A small audio captioner, trained from scratch: decoder width 128, trained on short pieces for a synthesised band: melody, chords, bass and drums.
Rows from block 3 of the audio encoder of a small audio captioner, named by matrix and row number. Rows with one number belong to one neuron. Each number is 128 + 32 x the weight over its row's rms, rounded and kept within 0 to 255. All counts start at 0.
After each neuron's rows are labels from the 100 clips, of 14976, where the neuron reaches its highest value: "band" is the frequency band that holds the peak. Only what is clearly more common there than usual is listed. The data: short pieces for a synthesised band: melody, chords, bass and drums.
# fc1: MLP up (encoder.blocks.3.mlp.fc1.weight, 512x128), inputs 64-127
# fc2: MLP down (encoder.blocks.3.mlp.fc2.weight, 128x512, transposed), outputs 64-127

fc1.159 [ 95 129 140 113 204 161 145  96 118 141 106 129 132 136  88 114 122  60 130  56 173 110  72 139 174 198 104 201 107  59 123 123  67 126 110 137 168 156 136 127 105 127 164 108  85 161 102 151 140 105 127 128 121 159 146 176 108 142 131 184 127 129 106  94]
fc2.159 [116 158  82 216 203  90 159 104 126 131 102  92 104 149 131  87 127 166 173  78 136 107 133 125 117 164 116  85 149 158 147 161 155 104  96 113 100  95  97 140 128  67 143 148 137  97 163 104 136  71 137 135 110 138 126 209 199 138 144  89 189 134 141  90]
band: 1000 to 2000 Hz

fc1.0 [135  84 122 144 159 135 139 183 103 106 167 167 121 155 133 109 162 166 132 145  97  97 121 136  67  92 134 108 117 140 144 126 133  99  67 100 132  95  96 164 110 169 149  66 114 149 150 117  25 142 116  66  64 135 170 124 142  91  99 162 147 158 134 110]
fc2.0 [154 131 101 104 154 102 128 203 142 109 129 149  88 109 111 140 123 154 104 127 134 173 103  92 155 177 113 174 101 126 182  97 121 157 142  76 156 128 162 103 107 101 156 121  95 124 122 104 144 106 135  42 101 128  91 150  91 155 169 117 114 125 155 111]
band: 1000 to 2000 Hz

fc1.472 [138 130  98 120 127 144 148  75 182 149 115 120 163 132 119 154 117 146 110 161 112  97 167 149  95 128 133 149 164 187 177 186 115  83 127 129  21 121 140 133 134 156 208 119  43 144  95 141 153 161 157 145 134 147 115 139 121  50  99 183 142 128 133 143]
fc2.472 [128 123  88 119 101 139 167  57  69 115 151  34 117 141 128 180 160  84 122 156 123 117 174 162 114 137 120 128 151 107 165 161 138 117 111 129 136 120 132 168  80 132 116 112 101 158 152 104 174 149 174  55  82 113  82 179  85 105 170 127  77 141  96 165]
band: 1000 to 2000 Hz

fc1.365 [131 148 119  89 149 140 186 157 126 111 109 160 140 134 145 112 184  89 148 146 160 164 103  80 156 140 110 210 104 121 149 174  82 102 105 168  83 136  40 128 141 143 162  99  91 135 187 110 144  90 147 131 119 139 148 133 131  64 105  97 122  91 118 139]
fc2.365 [153 174 137 144 143 104 146  76 116  82  95 150 120 129 121  67 202  72 103 154 146 171 133 161 132  89 115 109 148 169 121 123  74 140  75 160 112  80  91 175  91 101 115 148 107 172 126 132 148 114 117 105 118 138 113 146 124  78  58 131 134 149 111 118]
band: 1000 to 2000 Hz

fc1.286 [102 108 127 133 164  93 170 183 139  71 118 130 113 141 129 174 107 131 155 103 148  82  90  94 133 110 127 108 160 146  95 188 113 114 127 139 123 165 123 112 129 169 144 131  86  77 149 117 128 175 133 200 115 133 117 148 168 120 108 131 128 134 178  54]
fc2.286 [ 84  94 138 138 114  73 152 156 114 170  71 141 128 175 137 122 134 150 128 199 129  93 125 135 118 161 155 149  92 205 122 123 137  71 137 157 117 143 139 107  79 138 127 156 196  75 140 146 162 206  83 143 144 192 120  83  83 135 133 139 141 121 185  85]
band: 1000 to 2000 Hz

fc1.351 [182 165 113 135 155 201 119  93 115 147  49 154 127 132 119 130 109 141 102 188  68 142 150 127 116 149 143  81  78  89 158 171 116 117 187 134  96 137  64  71 121  90  99 155  77 190 169 138 135 130 142 153 106  75  67 203 125 125 110 122 156 120 147 135]
fc2.351 [125 120  89 170 113 110 139 139 126 140 117  94 145 155 213 124 147 164 111 172 134 138 151 126 161 154  83  75  94 121 152  59 160 123 113 158 110 135 119 131 164 163 175 159 121 190 144 159 129  93 195 120 118  74 145 110 191  94 189 142 125 117 173 112]
band: 250 to 500 Hz

fc1.257 [148 100 119 156 112 118 122  28 106 167 119 104 143 131 137 131 146  67 150 105  99 167  87 154 139 164 184 158 168  92 122 113 157 154 130 130  91 153 106 161 124 164 100 139  43 164 121 112 132 132 122  85 142  78 143 127 183 126 144 143 177 108 146 150]
fc2.257 [225 134 147 102 154 129  68 128 166 165  68 130 132  73  75 129 121 161 128 137 119 104 101  99 114 113  88 155  96 136 131 140 142 180 160  88 172 147 195 141 116 159 166 123 166 106 131  27 120 102  96 146 105 138 123 124 107  97 182 146 148 106 134 152]
band: 1000 to 2000 Hz

fc1.315 [ 80 103 110 166  97 200 150 180 140 125  77 196 119 205  79 146 149 120 166 174 154 113 109 113  82  94 121  86 170 103  92 164 174  99 103 109 113 106 134 133 162 157 130 138 107 153  93 136 102 168 116 107 133 167 125  98 118  87  89  62 202 158  92 115]
fc2.315 [156 144 140 124 128 147 197  93 135 146 163 124 151 113 109 135 145 126 116 105 108 140 122 132 130  92 140 119  81 159 190 143 149 100  99 147 167 113 110 146 135 149 118  73 125 106 116 111 183 140 107 147  88 136 123 104 138 107 158 130 173  78 114 161]
band: 1000 to 2000 Hz

fc1.398 [160 148 151 127 110 122 128 132  94  95  99  92 170  67 112 133 134 152 174 162 154 110 100 157 157 122 135 151 108 121 108  82  93 130 111 164 108 159 164 128 129 149  68 129 104 116 149 118 191 136 162 133  75  86 124 117 123 132 125 179 199 126 124  94]
fc2.398 [120 139 128 125  72 114  83 112 120 163 137  95 205 165  93 122 145 139 103 101  93 165  84  90 133 153 134 148 110 114 107 136 114 186 118 130 119 134  92 143 180  65  84 131 173  39 119 169 167 159 138  92 113 104 232 103  80 152 131 170 149 156 113  95]
band: 250 to 500 Hz

fc1.281 [131 156 121 112 145 185 181 147 116 125 118  78 152 115 118 152 142 127 159 192 139  79 119 103 142 102 173 135  84 101 129 128 108 202 165  79 112 110 171  70  79 116  92  72 129 168 103  66 112  68 111 101  74 173  71 155 140 180 136 134 158 179  86  85]
fc2.281 [119 115  98 156 132 126 158  68 119 122 125 110 130 116 124 158 212 130  72 133  96 123 145 111 135 187 170 102 123 135 144  95  50 181 111 160  48 118 105  94 148 138 164  82 137  98 150 141 114 120 125 123 166 113 167 112 122 122 154 145 142 182 103 143]
band: 250 to 500 Hz